Rows from block 6, named by matrix and row number. Rows with one number belong to one channel. Each number is 128 + 32 x the weight over its row's rms, rounded and kept within 0 to 255. All counts start at 0. After the name is the row's rms in percent of the matrix's.
# convs0: first 3x3 conv (model.decb.0.0.convs.0.weight, 192x384x3x3), inputs 189-197, a 3x3 kernel for each
# convs1: second 3x3 conv (model.decb.0.0.convs.1.weight, 192x192x3x3, transposed), outputs 189-191, a 3x3 kernel for each
convs0.24 083 [113 129 117 129 137  98 152 147 139 140 146 130 160 153 121 117 108 109 163 171 137 125 126 169 107 107 143 109  88 115  56   8 113 112  89 119 113  90 114  70 107 139 106 174 145 119 116 111 114 137 109 117 104 120 114 126 114 114 183 139  91 143 124 144 112 155 126 148 131 146 144 137 129 115 117 152 148 125 141 160 132]
convs1.24 106 [113  86 109  85  73 136 103 154 123 160 120  95 141 138 133  93 144 116  82 153 165 146 112 125 170 108  94]
convs0.25 077 [117 125 123 114 119 119 114 112  95 138 135 119 141 134 130 155 150 143 107 117 109 100 102 103  93 100 110 136 145 146 133 132 150 151 143 154  93  91 103  85  82 114  92 108 127 110  99  94  89  92  96  92  96 109 140 132 148 148 144 149 152 165 159 114 131  98 162 107  89 128  77 102 138 147 158 128 149 156 133 152 152]
convs1.25 074 [108 100 115 117  96 113 114  94 111 118 143 123 135 159 137 120 135 129 172 178 202 142 146 174 178 168 193]
convs0.26 104 [139 141 145 132 105 128 151 144 141  99 139 125 133 144 141 163 166 135 119 139 109 123 113 118 117 112 102 128 144  95 115 116 156 163 134 144 110 114 106 125 182 172 114 107 134 149 131 105 105 128 118 121 118 105 167 139 156 144 180 110 120 140 136 119 117 136 131 162 189 124 167 124  51 119 145 178   7 146 145 195 153]
convs1.26 108 [146 130 132 157  43 134 139 160 152 105 113  81 119  72 154 148  87 119 163 105  96 108  39  86 157  55 133]
convs0.27 100 [140 123 115 182 127 127 152 153 132 141 157 167 114 113 112 113  91  99 134  84 100 100 143 135 118 156 147 118  92 146 146 106 153 147 157 117 174 101 112  69 191 194 147 160 140  96 134 125 105 172 100 129 136 119 133 120 154 136 148 150 148 105 129 141  95 116 156 136 176 120 103 113 134 121  96 135 150  96 128 150 120]
convs1.27 101 [137 102  98  79  74 119 147 108  99  93  78 130  92 127 154 103 140  99 127 169 132 110 109 107 125 141  89]
convs0.28 093 [152 148 118 119 148 122 179 201 171 180 190 183 172 176 157 160 170 150 120 132  99 102  98  94 140  99  91 126 153 158 148 164 158 134 140 172 181 152 151 146 150 128 123 125 143 127 132 139 113 156 158  85 130 133 155 141 189 164 108 145 175 115 177 129 102 128 120 123 143 105 147 107 139 155 119 181 208 138 133 137 148]
convs1.28 098 [104 119 130 100  75 137 142 126 142 150 209 162 154 201 148 104 168  64 157 140 106 165 137 165 125 105 183]
convs0.29 113 [108 143 163 120 130 146 148 142 123  43  90 149 151 143 157 231 226 175  99 105 134  88 110 139 114 117 135  92 121 131 105 146 130 114 119 100 143 131 118 150 121  99 134 124 108 129 134 123 151 132 103 119  90 120 148 125 125 136 156 126 134 162 124 132  87 116  87 147 165 111 132 148 108 131  98 114 173 110 106 147 113]
convs1.29 103 [136 137 137 127 134 135 157 179  76  97 117 144 134 137 148 137 133 113 104  88 120 177 100 118 187 145 156]
convs0.30 107 [158 141 104 170 162 132 182 155 154 132 103 127 216 142 138 255 150  97 142 154 158  92 137 140 133 181 145 141 133 122 129  76 137 114 128 147 140 160 149 142  71 147 126 148 153 115 157 133 135  41  91 116 113 144 140 107  76 159 157 138 140 135  92 144  96 124 139 193 104 144 118 117 119  65  95 115 225 136 106 134 119]
convs1.30 106 [137  89 107 117 159 117  99 117  91 166 119 143 124 115  82 113 143 125 134 149 133 115  97 154  87  49  75]
convs0.31 108 [127 120 148 126 152 143 129 141 129 130 145 146 111 129 164 122 132 146 162 146 142 138 111 123 127 121  98 112 133 111 130 148 139 123  94  99 116 141 138 131 135 132 139 137  97 126 138 108 124 109 109 121 129 119 186 116 133 161 151 132 128 150 132 113  77  90 103  16 102 120  83  99 120 151 108 165 179  99 150 164 113]
convs1.31 103 [143 138 133 160 139 126 134 100 108 128  79 116  87 212 113 129 138 141 137 118 160 155 191 165 132 202 175]
convs0.32 114 [119 112  91 133 132 121 116 136 141 129 113 146 144 125 151 122 120 169  93  99 117 107 118 141 125 108  81  44  63  78  97  38  66 120 122  95  82  49 124 103 136 164 120 157 155 114 138 129 110 163 137 125 134 131 136 101  86 131 102  52 124 106  86 127 160 133 127 192 157 129 135 158 117 110  92 155 214  76 146 130 151]
convs1.32 101 [103 118 154 157 114 138 168 130 155 144 137 127 116 146 170 145 133 124 103 122 151 142 203 148 141 205  99]
convs0.33 098 [135 135 100 124 167 164 119 152 181 127 125 122 136 108 130 154 162 177 145 147 154 140 182 171 160 156 152  83 100 109 139 116 121 141 129 117 104 120 110 146 138 149 129 128 121 105 137 149 136  63  97 123  89 102 156 147 134 158 156 134 145 174 148 161  59 118 104 188 150  87 120 145 115 102  92 148 156 166 146  90  96]
convs1.33 097 [ 84 149 100 132 181 121  86 133 158 148 118  83 137 146  98 211 183  92 191 114 120 114 131  71 149  69  95]
convs0.34 105 [100  71 103 148 105 120 181 166 165 127 106 107 144 115 128 123 118 149  47 119 115  58 116 120  82 129 124 107 147 118 143 149 117 120  97 133  97 104  91 113 137 114  86 119 126 143 129 161 121  81 131 149 135 133 130 129 137 158 238 149 116 142 114 107  89 110 193 152 113  96 128 150 131 154 127 191 188 131 145 165 148]
convs1.34 100 [147 139 131 110  92  95 126 105 125 147  89  75 137  75 102 113 126 163 108 122 128 120 110 127 116 132 139]
convs0.35 103 [179 188 163 149 157 175 191 173 169 124 151 184 144 165 194 141 167 163 127 150 152 143 147 174 107 100 157  96 153 135 124 190 150 143 147 105  97 138  84 124 220 123 124 100  89 161 159 133 142 117 133 137 125 152 180 192 179 172 209 206 156 174 137 129  85  80 129 190 114 100  99  99 168 176 171 144 255 178 175 150 162]
convs1.35 103 [126 115  94 103 253 107 142 110 125 126 136  88  97  47 100 119 121 115  66 114 107 148 133 119 104 105 119]
convs0.36 116 [150 128 161 111 108 127 105 119 129 140 134 107 105 101  97  56  76 101 146 171 176 145 146 155 179 173 142 146 115 130 157 116 109 146 147 137 138 140 146 155 109 148 137 138 127 135 133 109 147 147 162 151 143 150 123 141 146 116 163 142 141 136 138 133 128 110 137 160 149 149 132 138 118 103  81 122 172 111  99 130 114]
convs1.36 102 [ 79  77 126 145 100  85 150 116  72 119 106 148 118  80 146 121  97 102 116 136 193 128  72 141 142 108 108]
convs0.37 109 [111 116 133  88 117 173 143 124 187  61  98 108  73  91  83 102 120  81 134 107 141 123 118 125 123 115 127 154 156 151 155 142 171 154 164 144 138 160 157 164 114 155 141 144 169 135 123 134 164 101 157 109 165 146 122 132 114 134 138 115 114 122 103 104 127 123 140 148 100 130 127 142 119 146 146  93 195 138 123 135 151]
convs1.37 107 [ 97  68  84  65  99  81 115  99 115 186 130 149 150 132 117 129 152 112  40 119  99 127  53  87  86 108 123]
convs0.38 086 [141 149 158 141 140 147 152 150 154 203 209 211 203 204 213 212 209 221 111 122 120 116 131 131 128 135 127 162 163 159 169 161 158 166 166 165 132 130 124 146 134 130 137 134 131 133 140 135 145 141 137 140 142 133 188 195 192 190 199 193 190 193 198 129 127 113 118 126 123 109 131 127 141 150 143 144 158 153 131 140 133]
convs1.38 050 [104 104 112  96 106 143 114 100 112 138 137 133 138 165 165 142 159 161 106  91 133 108 144 139 146 144 112]
convs0.39 091 [107 136 139 125 139 136 105 115 129 124 113 119 123  74 102 112  73  76 112 122 122 106 119 115 118 106 149 108  59 143 197 208  87 156 140 115 113  73 127 232 214  84 131 117 111 121 169  98 155  52 156 157 209 157 137  88  85 113 255  76 118 190  73 136 122 151 178 140 104 134 107 133 132  99 145 183 165 114 213 217 145]
convs1.39 102 [127 211 144  91 197 104 134 126 165 110  89 113 147 107 127 142 155 135 128 181 132 149 176 147 117 114 125]
convs0.40 107 [134 132 113 137 154 168 150 153 164 107  56  79 147  94 112 168 142 167 116 122 114 113  95  93 126 145 134  95 138 155 137 180 175 137 148 144 130 126 147 172 158 142 130 133 135 130 124 130 118 116 125 103 110 163 162 169 149 112 108 155 130 154 151  91  96 116 107 110 104  95 104  82  97 138 110 119 105 120 123 129 134]
convs1.40 112 [104  65 115 135 141 202  78 132 149 130 161  84 136  97 104 125 103 161 166 144 129 103 150 132 124 140  99]
convs0.41 101 [128 135 103 144 155 163 151 177 195 118 128 121 100  98 109 111  84 110 130 158 150 108 110 104 155 116  96  63  63 108 108  70  91 111 140 112 101 123 148 116 182 130 154 121 176 140 118 109 180 174 148 125  96 159 148 133 139 131 151 124  99 167 107  91 103 152 141 168 158 127 139 145 169 193 144 126 138  76 143 125 137]
convs1.41 099 [107 125 121  72  48  81 160 129 139 119 173 101 132 148 163 103 110 154 121 123  90 177 165  96 141 215 107]
convs0.42 098 [144 111 145 101 113 168  89  98 141 198 157 151 179 138 139 148 138 162 112 131 100 127  97  84 108 117 154 170 149 126 152 136 139 126 123 141 148 129 128  93 123 107 121 132 124 190  92 174 114  67 155 146 177 109  86 104 130 114 197 162 161 177 139 136 183 128 141 198 130 116 119 177 159 126 141 182 132 138 149 147 121]
convs1.42 106 [110 157 150 131 172 145  99 132  75 159 166 140 121   8 108 131 154 154 126 171 164 181 147 153 181 131 207]
convs0.43 188 [105  96  98  92  70  97  90  89 110  92  94 101 108  97 105 113 107 108 132 142 152 143 130 146 123 121 134  83  84  83  93 126  85  94  95  95  95  85  85 100  92  81  91  75  95 111 112 110 101  99 109 110 113 109  88 112 102 101 128 113 100  91  95 128 112 113  97  97 107 117 120 113 122 118 119 109 132 112 121 124 121]
convs1.43 082 [141 134 126 113  99 150 152 139 130 159 154 192 191 182 180 117 184 151 101 155 115 149 108 180 112 146 131]
convs0.44 084 [124 128 150 134 148 129 156 157 152 156 163 157 121 135 119 102 103 108 115 133 124 126 125 151 128 118 149 119 125 162 122 130 130 144 139 146  83 123 105 103 111 111 116 134 141 124 115 137 121 128 133 130 133 131 163 172 174 185 193 151 152 175 179 107 126 105  94  90 121 103 132 143 149 107 143 149 166 141 124 165 123]
convs1.44 078 [ 54  95  90 116  49 134  69 168 154 153 140 122 167 150 147 206 158 145  93 111  98 135 167 124 115 138 194]
convs0.45 107 [163 115 124 149 125 141 185 207 225 150 201 163 141 169 160 125 183 144 154 143 106 145 153 143 125 121 137 141 139 107 153 138 120 131 143 137 147 157 144 123  93 149 105 105 144 148 143 160 179 195 138 105 180 136 176 197 172 157 168 195 180 174 188 130 203 103 126 163 109 142 118 100 132 150 146 192 170 125 151 136 120]
convs1.45 103 [106 122 137 114  74 153 120 100 159 145 110 144 113 136 109 122 139 111 136 116 102 147 122 174 103 164 167]
convs0.46 111 [148 160 195 166 156 149 167 168 139 131 134 115 100 116 113  80  90 118 180 188 203 156 163 182 168 150 151 135 152 137 102 117 133 155 123 139 123 167 134 133 167 138 162 102 138  85 140 126  96 164  90 117 112 140 123 100 137 120 137 150 132 119 135 156 131 129 166  94 117  96 129 101 127 158  95 118 136 137 161 159 143]
convs1.46 109 [122 176 135  85 164 107 126 108 164 137 130 153 138 133 146 122 109 136  80  72  86  91  81 105 146 164 117]
convs0.47 090 [153 140 101 159 134 105 139 138 142  77 113 129 119 167 178 164 228 217 135 117 135  90 120 157 132 126 133 156 147 143 121 189 144 132 139 144 144 117  80 126 179 117 110 105 116 135 125 134 120 137 134 104 148 162 134 151 144 204 152 167 200 165 150 122  95 117 136 109  99 123 117 111 136 131 153 156 150 138 151 149 109]
convs1.47 083 [116  61 130  98 119 131 140  67  98 163 147 145 164 156 155 175 135 138  86  90  63  29  92  88  80  81  77]
convs0.48 101 [122 119 136 109  98 124 159 184 185 165 144 174 137 128 171 146 136 148 143 128 131 127 119 130 130 143 126 154 168 156 128 141 132  19  38  71 123 142 115 150 136 135  68  65  81 130 138 128 107 115 132  70  52  83 126 161 122 137 188 151  73 117  82 153 154 134 139 134 144  80  66 134 145 157 146  84 125 131  81  54  58]
convs1.48 106 [133 142 116 155 139 129 105 123 115 123 132 172 151 146 163 106 120 127 114 141  97 191 183 197 128 115 118]
convs0.49 096 [101 105 108 100  99 104 141 117 103 156 123 119 144 129 149 171 190 215 145 141  89 143 135  92 134 113  80 128 102 130 123 109 101 115 108 118 134  89 108 115  88 102 126 139 151 185 110 127 174 113  92 170 153 149  79  97 111  95 140 143  68  97 122 154 188 143 193 186 156 149 166 137 141 172 176 160 168 177 140 131 152]
convs1.49 103 [156 135 114 136 119 109 136 104 137 124  64 128 125  73 138 130 135 173 144 137  69 158 178  68  96 122  73]
convs0.50 095 [ 96  72 130  85  86 117  77  90 105 135 101 105  94 102  81  37  46  64 105 127 131 132 140 169 186 172 138 124 117 127 162 165  81 128 152 123 138 140 148 130 121 111 142 167 131 129  99 120 128 117 111 111 115 122 140 131 140 121  71 115 115 117  68 134 125 133 106  44 148 145 135 133 178 153 165 116 114 115 116  79 136]
convs1.50 101 [145 181 178 149 104 137 131 144 162 145 191 106  76 180 114  96 155  84 137 173 141 207 172 140 103 146  91]
convs0.51 109 [ 89  92 118 117 109 142  99  84 110  98 121 112  85  90  93  67  91 110 108 122 154 115  78 130 120  94 123 124 130 157 100 113  95 118 111 133 107 113 161  97 120  79 146 147 146 117  99  86 115 112  98  99 120 127 139 123 142 165 135 149 127 105 139  87 137 123 114 141 134  77 150  92  71 115 104  73 124 139 103  96 128]
convs1.51 112 [ 97 149 158 154 153 159 154 103 150 122 116 100 135  85 198 126  88 153 106 121 113 128 118 149  68 155 131]
convs0.52 098 [ 91  97  88  95  98 101 116 133 128  92  98  75 124 121 102  73 102 114 135 154 132 119 148 121 109 148 115  76 150 110  73 173 123  84 127 128  72 112 118 117 167 158 137 119 113 136 106 175 125 101 142 121 110 126 138 182 114  98 184 144 114 164 151   0 120 182  80 187 150 143 166 148 145 119  88  80 156 128  66 121 148]
convs1.52 107 [137 141  89 150 111  96 114 160 142 115  95 159 138 143 185 122 139 108 151 170 102  70  69 110 126  91 182]
convs0.53 103 [102  99 106 108 115 107  77  79  90 111 103  96 106 117 106  95 117 116 121 121 109 123 131 130  91 106 111  86 102  81 110  99 111  91 107 114 152 142 153 130  99 114 143 147 143 129 138 139 112  68 121 125 117 102 184 157 166 178 167 165 178 162 159 141  99 179 135  88  83 114 128 190  60  53  55  66 104  64  46  29  44]
convs1.53 111 [160 131 110  59 157  94  72 118 106 101 158 149 128 146 165 156  79 134 133 153 102 143 102  91 152  61  99]
convs0.54 096 [ 71  73  84  85 106 127  85  99 112 125 145 156  92 122 156  85 114 151 117 100 118 136 135 128 102 123 117 111 108 101 119 112 112 135 137 146 114 130 121 128 131 147 125 142  86  98 147 103 139 106 142 131 105 117 190 165 182 167 119 157 168 113 198 144  76 188  62 141 108 112 131 149 174 132 120 101 114 111 145 110 104]
convs1.54 102 [ 96  74 104 116 106 132 154  79 113 163 118 168 112 192  83  91 136 132 169 134 144  63 113 157 121 142 146]
convs0.55 087 [111  95 112  96  84  86  82  86  76 112 134 149  83 103 110 118 121 115 136 131 144 146 132 130 119 121 117  88 107 115  76  15  99 105  76  92 120 125 105 104 129 159 117 149 113 165 147 140 155 108 146 130 184 152 119 104 121 120 114 118 119 136 117  88 104  76 112 175 106  96  89 176  43  49  81  60  82  73  61  69  77]
convs1.55 095 [142 156 165  92 144 202 157 192 133 155 137 132 142 115 146 125  84 117  39 120  87 130 107 115 121 119 183]
convs0.56 072 [131 134 125 127 120 118 117 110 116 126 128 130 118 123 138 138 141 157 145 139 147 151 132 136 129 125 117 121 120 122 129 173 147 142 178 158 103 123 111 143 164 111 119  99  93 131 116 125 139 143 119 120 125 122  63  55  50  30  53  67  41  72  69 128 134 120 147 115 157 154 119 178 138 128 125 121 133 116 120 135 131]
convs1.56 076 [146 131 145 112 130 134 115  71  94 121 151 119 116 142 124 124 126 122  96 141 178 112 171 162 150 175 145]
convs0.57 102 [121 144 134 134 158 148 128 139 134 164 196 217 196 209 186 196 186 162  97 101 105 122 108 114 124 103  98 105 112 120 140 142 108 116 138 110 114 130 137 126 139 129 117 144 121 121 110 129 106 119  99 131 111  86 137 123 139 105 115 120 105 153 126 135  90 101 116  49 115 122  76 108 155 155 164 162  97 129 127 120 137]
convs1.57 110 [106  98 133 162  96  71 122 117  92 103 124 121 111 105 134 112 131 126  98  92 109 104 108 186 144 158 158]
convs0.58 108 [122 114 119 114 107 106 136 133 120 168 147 177 121  91 129  92  83 117  92  74  81  97  79  96 128  99 121 109 135 139 113 129 127  85 110  98 139 159 149 142 172 157  52 112  93 115 149 151 129 161 162  69 114 102 122 145 147 126 149 146  86 128 120 123 139 135 108 143 145  42  63  89 131 137 133 120 126 129  71  85  92]
convs1.58 118 [138 110  94 163 152 134 122 111  95 116 136 141 118 129 134 108 128 121 103  81 102 200 183 187 110 109 101]
convs0.59 078 [116 115 129 120 124 140 135 147 159 147 146 149 135 128 148 140 128 155 136 134 103 131 125  97 109  98  93 145 133 138 132  84 132 151 124 139 110  98 113  96  96 132 108 112 134  98 100 103 101  63  96 126  85  98  83  90  87 104  99  78  91  92  66 128 120 118 125 148 103 111 139 123 139 136 137 178 183 143 164 172 145]
convs1.59 083 [127 111 117 138  99 106 132 108 133 117 113 126 131 145 142 123 170 176 103 106 107 107 146 131 127 113 142]
convs0.60 122 [140 107 141  84  64  86 113 115 132  79  84  59  64  71  48 114 121 101 158 152 169  85  80  84 115  98  93 118 123  83 149 147 125 131 138 112  96 115  71 148 140 120 148 137 125 135 134  95 167 163 146 155 144 140  82  89  60 130 137 120 129 127 109  97  90  51 147 137  92 150 151 111 110 100  76 155 145 125 159 151 132]
convs1.60 144 [124 135 132  90 106 101 124 137 134 120 140 109 145 159 147 137 152 135 197 182 186  58  67  56 145 129 135]
convs0.61 090 [132 137 130 148 152 137 145 146 107 147 211 235 158 218 220 159 193 186 124 125  91 141 148  85 125 125  98 124 106 125 104 190 136 122 122 134 145 127 126  93 130 117 130 135 158 126 148 116 149  82 123 117 120 126 147 158 160 147 124 123 136 146 105 129  77  74 131  48  60 122  66  97 167 155 174 116 149 133 164 138 145]
convs1.61 105 [182 166 147 159 169 140 164 160 163 168 177 118  92 162 130 150 183 135 129  69  42 171 105  66  80  51 112]
convs0.62 093 [151 127  96 139  98  75 149  88  74 122 135 125 158 169 168 141 179 170 146  87 105 128  68  82 139  95 111 115 134 143 136 117 132 144 116 127 136 121 133 140  99 118 129 114  99 147 155 156 145 137 153 158 144 159 155 132 101 175 145 142 196 114 155 125 114  96 106  63  85 107  52 125 123 155 133 139 100 107  87  31  82]
convs1.62 105 [144 100 127 103 107 138 116 131 115 140  35 112 129  84 117 143 132 164 114 128 131 145 110 110 104 138 115]
convs0.63 098 [115 123 134 111 127 116 127  86  70 144 180 153  79 139 141  55 127 146 138 153 138  98 125 142 125 123  86 134 120 145 102   0 140 137 134 129 126 109 149  89  42 176 169 166 136 113 133 129 132 140 122 144 166 110 109  98  88 150 133 145 119  98 122 123 123 135 117 177 107 126 152 132 123 109 171 137 216  98 104 106 130]
convs1.63 105 [141 142 141 208  98  89 159 105 147 152 148 120 124 137 124 129 131 121 143 110 175 102 110  92 157 160 110]
convs0.64 102 [147 108 141 111  97 126 137 123 160 114  94 128 121 102 128 125 106 113 161 135 109 138 116 101 149 119 106 140 124  18 173 166 132 159 164 139 124 125  11 152 160 116 139 149 102 115  86  29 136 132  91 132 124 106 139 152  72 164 178 151 144 150 137 138 122  52 157 138 116 148 164 138  91 114  24 128 154  99 120 146 107]
convs1.64 113 [141 141 133 117 125 120 154 119 132 160 133 107 133 147  96 160 177 129 138 163 162  81  76  83 171 110 139]
convs0.65 100 [112  90 145 130 108 137 139  99 115 168  98  35 153  89  53 164  61  85 137  97 164 122 121 140  91  98  82 126 149 152  93  70 121 137 137 139 122 167 136 114 129 109 138 114 115  93 172 112 124  96 103 120 143 119 147 114 112 126 135 138 128 109 133 183 103 133 132 132 111 140 110 125  97  98 127 100 175 130 142 110 145]
convs1.65 108 [140 123  97 112 158 124  96 139 163 200 165 174 120  94  49  97 139 105  64 130 135 147 142 112 119 104  80]
convs0.66 086 [135 116 139 134 121  99 174 132 115 148 133 122 122 159 172 131 136 111 147 110 129 180 106 121 155 118  74 131 100 154 157  30 113 110  83 112 127  84 128 110   0 158 120 111 105  95  64  99 122   0  97 111 129 114 107 136 124 107  39  72 101 111 124 117 104 135 142 132 177 130 141 122 141 134 166  83  83 164 191 151 169]
convs1.66 096 [117 108 120  73 135  41 105 125 110 130 121 113 157 130 144 119 136 157 131 121 104 109 108  98 128 108 139]
convs0.67 100 [113 166 186 118 167 167 136 182 147 102 204 235 125 234 255 133 231 255 152 163 150 147 146 155 158 144 133 141 132 128 125 107 123 137 117 125 139 114 111 127 103 120 114 103  98 128 140 107 114  92 114  88 109 103 126 133 118 161 101 111 124 130 141 105  52  90  91 151  91  76  79  95 166  98 148 109 126 130 124 126 123]
convs1.67 108 [154 144 113 136 174  90 168  97 156 120 140 151 130 160 167 163 163 142 143 138 111 115 114 113 212 107 140]
convs0.68 103 [107 146 161 135 155 109 156 178 131 104  71  74 161  91  69 188 120  82 154 172 148 151 137 119 150 131 102 118  93 148 122 118 152 119 143 128 142 108 126 129 123 115 141 124 148 144  81 128 139 150 137 119 129 135 121 102 112 134 166  94 133 120 141 112 117 101  92 127  78 127 101 102 106 131 113 156 147 127 141 106 106]
convs1.68 106 [108 120  94 123 126  92 128  80  99 115 129 147 142 165 152 175 110 141 101 133 101 111 119 120 130 133 161]
convs0.69 103 [ 99 104 132 102 109 116 126 104  86 127 147 153  81  69  63 109  86  65 116 110  70 112  78  64 134  83  62 131 120 116 134 118 115 126 116 132 147 142 134 106  68 153 107 139 125 133 151 118 159   0 142 134 115 133 114  88 112  84 138 119  99 110 111 142 116 143 128 176  79 162 132 117 142 103 144 128 152 114 117 152 126]
convs1.69 106 [122 144  70 110 159 143 166 125 100 193 110 166 100  96 125 127  98 160 105 121 124 127 117 140 135  70 134]
convs0.70 106 [ 92 112 132  83  73  86 103  95  90 126 117  99  94  92  92  89 114 134  78 103  99  97 127 111 117  98  75 148 148 128 147 143 136 141 112 127 162 167 147 145 127 132 131 130 118 111 122 108 112 139 149 110 116 139 153 149 170 145  97 121 146 130 161 170 127 116 133 135 135 146 151 156 103  97 129  92 114  91 124 158 131]
convs1.70 106 [113 119 121  92 112 113 120 103 165 127 155 218 180 142 140 109 131 132  87 112 134  96 147 168 102 138 149]
convs0.71 081 [ 74  78  77  79  82  85  74  84  83  32  36  41  34  34  38  37  35  43  99  93 102  99  95  96  93  93  92 143 143 143 135 142 142 138 142 142 146 151 145 143 142 142 141 143 144 171 171 165 168 165 168 170 168 171 102 108 104 106 107 108 110 106 106 133 133 133 137 131 129 132 126 127 142 140 140 145 139 141 139 143 145]
convs1.71 053 [205 215 181 180 159 116 195 170 136 130 102 136 118  89 135 158 103 145 135 115 162 137 151 164 130 155 176]
convs0.72 102 [ 88 104 125 123 124 121 147 140 129 139 104 117 147  97  59 168  82  33 103  92  77 116 101  87 124 125 151 126 144 121 142 117 157 115 141 117 122 126 141 140 113 138 136 150  99 125 155 117 139  95 158 128 146 151 136 138 136 137 129 152 143 140 161 127 123 141 124 186  43 145 139 139  97 135 134 135 121 150  95 106 123]
convs1.72 116 [ 86 129  95  86 108  88 116 155  62 161  76 162 122 148 182 146 114 135 126 162 143 152 150 169 158 177 194]
convs0.73 104 [148 153 153 125 106 121 115 126 118 238 118  24 173  95  59  89  40  70 124 155 128 117 138  86 150 120 106 115 160 167 139 117 139 121 154 127 114 122 128 138 144  91 133 119 133 126 167 147 151  63 142 145 149  99 141 153 129 128 127 140 158 105 122 153 149 163 129 165 127 163 176 147 141 122 125 104 109 186 101 163 113]
convs1.73 108 [124 117 182 143 107 100  95  94 150 100 143  81 113 128 160 149 100 110 156 178 137  61 114 126 127  99 175]
convs0.74 088 [151 129 126 144 111 118 111 103 118 144 142 149 134 138 152 167 153 140 138 132 148 120  96 129 128  92 113 111 113 117 132 132  81 112 139 110 137 123 105 138  98 108 117 117 124 136 139 116 126 134 115 129 132 134 151 158 140 141 177 158 143 142 148  59  83  96  61 101 108  84  83  95  66  74  62  84 126  84 102  96  57]
convs1.74 095 [151 131 121 124 133 139 139 132 142 115 128 138 100 103 137 125 101 121 137  94 112 164  78 109 157 148 133]
convs0.75 084 [144 151 144 144 153 145 155 155 159 107 105 111 114 112 125 113 114 122 168 167 163 170 153 162 163 153 176 143 133 132 149 134 155 154 163 148 161 151 148 165 178 171 166 182 158 170 149 154 162 146 152 145 153 139 108 127 116 106 124 115 112 128 121 138 174 175 161 203 145 182 183 172 100 128 118 101 127 119 123 122 124]
convs1.75 078 [154 155 153 133 154 123 131 159 107 175 130 102 163 113 147 171 162 180 157 111 120  99  90 117 100 133 123]
convs0.76 092 [128 133 126 115 133 120  93 139 122 133 155 154 126 176 134 117 118 134 126 116 110 107 136 131 129 133 108 118  64 131 163   0  68 138 179 135 106  48  97  55 119 168 119 133  99  70 184 121  45 248  99 120  79  91  94  60 113 110   0 103 109  96 108 137 110 127 105 121 145 121 111 120 143 157 147 179  35 169 116 136 154]
convs1.76 102 [111 177 126 151  90 168 147 159 105 147 119 129  99 129 133 118  83 127 113  86 135  79  82 101 109  77  99]
convs0.77 082 [151 127 110 142 120 125 153 137 141 164 126 123 159  95 104 159 102 129 113 120 141 102 112 134 110 111 120  89  90 112  93 115 126 107 117 115  83 126 140  80 111 126 102 123 117 116 117 122 126 119 118 119 122 105 141 129 125 150 134 102 116 140 117  62  97 121  31  93 126  80 126 132 104  88  92 133 130 100 117 142 101]
convs1.77 091 [152 135 140 146 116 131 161 138 119 120 158 158 141 167 174 145 153 166 116  72 105  87  40  48 150 112 117]
convs0.78 099 [119 119 146 144 163 178 137 109 128 167 138 147 136 139 149 157 155 142 104 112 129 157 126 126 139 140 173 144 159 132 159 118 153 121 114 154 145 149 131 148 145 159 138 167 127 129 170 146 155 131 165 216 162 206 131 147 147 162 152 160 154 186 157 174 133 127 151 167 118 137 126 164 147 116 114 144 132  95 111  31 143]
convs1.78 117 [160 155 123 131 131 119 117 106 137 149  24  99 118 199 137 153 164 144 171 124 185 133  92 130 142 164 169]
convs0.79 105 [107  77 134 170 149 108 120 114 132  23  65  70 102 115  63 156 121  97 140 109 128 122  86  94 131 133  88 138 118 123 112 101 136 116 149 129 111 113 117 153 101 150  96 122 165 171 126 124 126 118 116 123  97 123 156 101 172 129 136 125 102 164 151 141 175 130 150 193 100 151 122 114  95 158 156 106 122 118  96 161 118]
convs1.79 103 [104 108 129 118 129 121 142  82 110 147 118 147 174  70 108 120 109 144 119 127 118 193  76 164 139 111 126]
convs0.80 087 [113 132 127 120 128 123 118 126 128 188 164 150 171 149 167 148 149 169 119 136 158 121 124 134 133 121 126 109 121 101 124  92  79 111  80  72 140 124  78 132 102  84  91  95 118 144 143 105 151 129 120 122 120 127 101 108 122 103 126 114 102 112 124  74  98 138  69 122 124  87 116  94 109  86 100 108  66  73 105  89  98]
convs1.80 080 [117 135 112 140 148 135 135 138 149  86 112 122  80 115 125 104 115 115 149 103 128 124 119 132 128 128 147]
convs0.81 109 [165 128 141 151 141 166 120  99 147 161 174 164  82 121 163  13  88 142 135 107 104 133 127 102 104  77  93 133 132 146 116 140 156 121 140 148 137 142 152 135 120 124 119 151 157 120 133 145 109  98 119 119 136 133 172 152 112 137 105 124 145 170 135 118 150 128 119 142 100 133 103  70 141 145 129 114 190 150 138 125 117]
convs1.81 117 [144 161 144 102 165 114 180 184  72 123  80  89 195 121 167 114  58 104 153 151 120 121  98 107 187 130 122]
convs0.82 093 [150 128  94 141 148 137 135 143 162 103 107 125 103 134 156 103 136 168 159 153 148 145 149 140 132 112 149 153 140 136 130 161 172 140 148 112 172 157 138 146 169 129 179 154 146 124 130 152 156  94 122 127 138 150 135 144 134 133 109 134 136 116 125  85  70  88  97  58 109  92  88 108 168 171 125 141 126 152 117  94 155]
convs1.82 110 [ 57 121 152  38  55 140 129 131  63 135  86 133  75 172 171 120  80 143 156 182 120 170 172 170 119 150 125]
convs0.83 102 [171 120  89 127  96  72  97 104 134 217 103  15 173  86  49  93  31  53 159 185 207 136 139 144 148 143 135 116 101 149 125 138 123 113 118 106 128 101 138 123 176 113 154 162 147  98  39 125 117 157 108 121 126 112 145 144 132 144  98 128 124 174 147 141 150 136 145 108 118 132 148 169 148 144 120 145  76 149 119 148 111]
convs1.83 109 [ 96 108 126 138 187 165  73 127  33  75 140 120 207  96 130 119 121 148  87 170 129 156  98 114 170 162  99]
convs0.84 107 [105  93 128 129  91  89 120 107 114 109  73  90  84  55  72 116 105 122 106 128 107 144 124 134 119  99 118 106 126 138 138 131 158 110 133 156 130 117 130 106 149 128 131 121 137 135 121 121 127 117 173 136 127 105 158 112 139 176 108 173 161 121 127  93  93 137 108 210 128 121 124  71 128 148 123  99 161 178 116 136 138]
convs1.84 110 [104 175  99 147  80 129 130 131 178  88  65 121 106 135  99  68 142  90 104 156 122 169 134 167  66 117 131]
convs0.85 098 [156 135 116 105 140 134 104 157 167 127 122 128 119 104 107 141 119 124 100 114 125 100 120 129  82 105 104  88  94  62  97 103  76  54  69 103 176 197 127 157 106  63 156  90  91 130 115 121 125  81 122 112 120 136  62  52  91  50  52  99  71  52 102 110 147 143 123 166 127 140 150 161 113 112 144 110 128 119 110 116 126]
convs1.85 099 [133 101 139 108 114  96 131  57 111 105 129  92 148 150 111 122 142 122 158 176 121 154 249 151 139  97 143]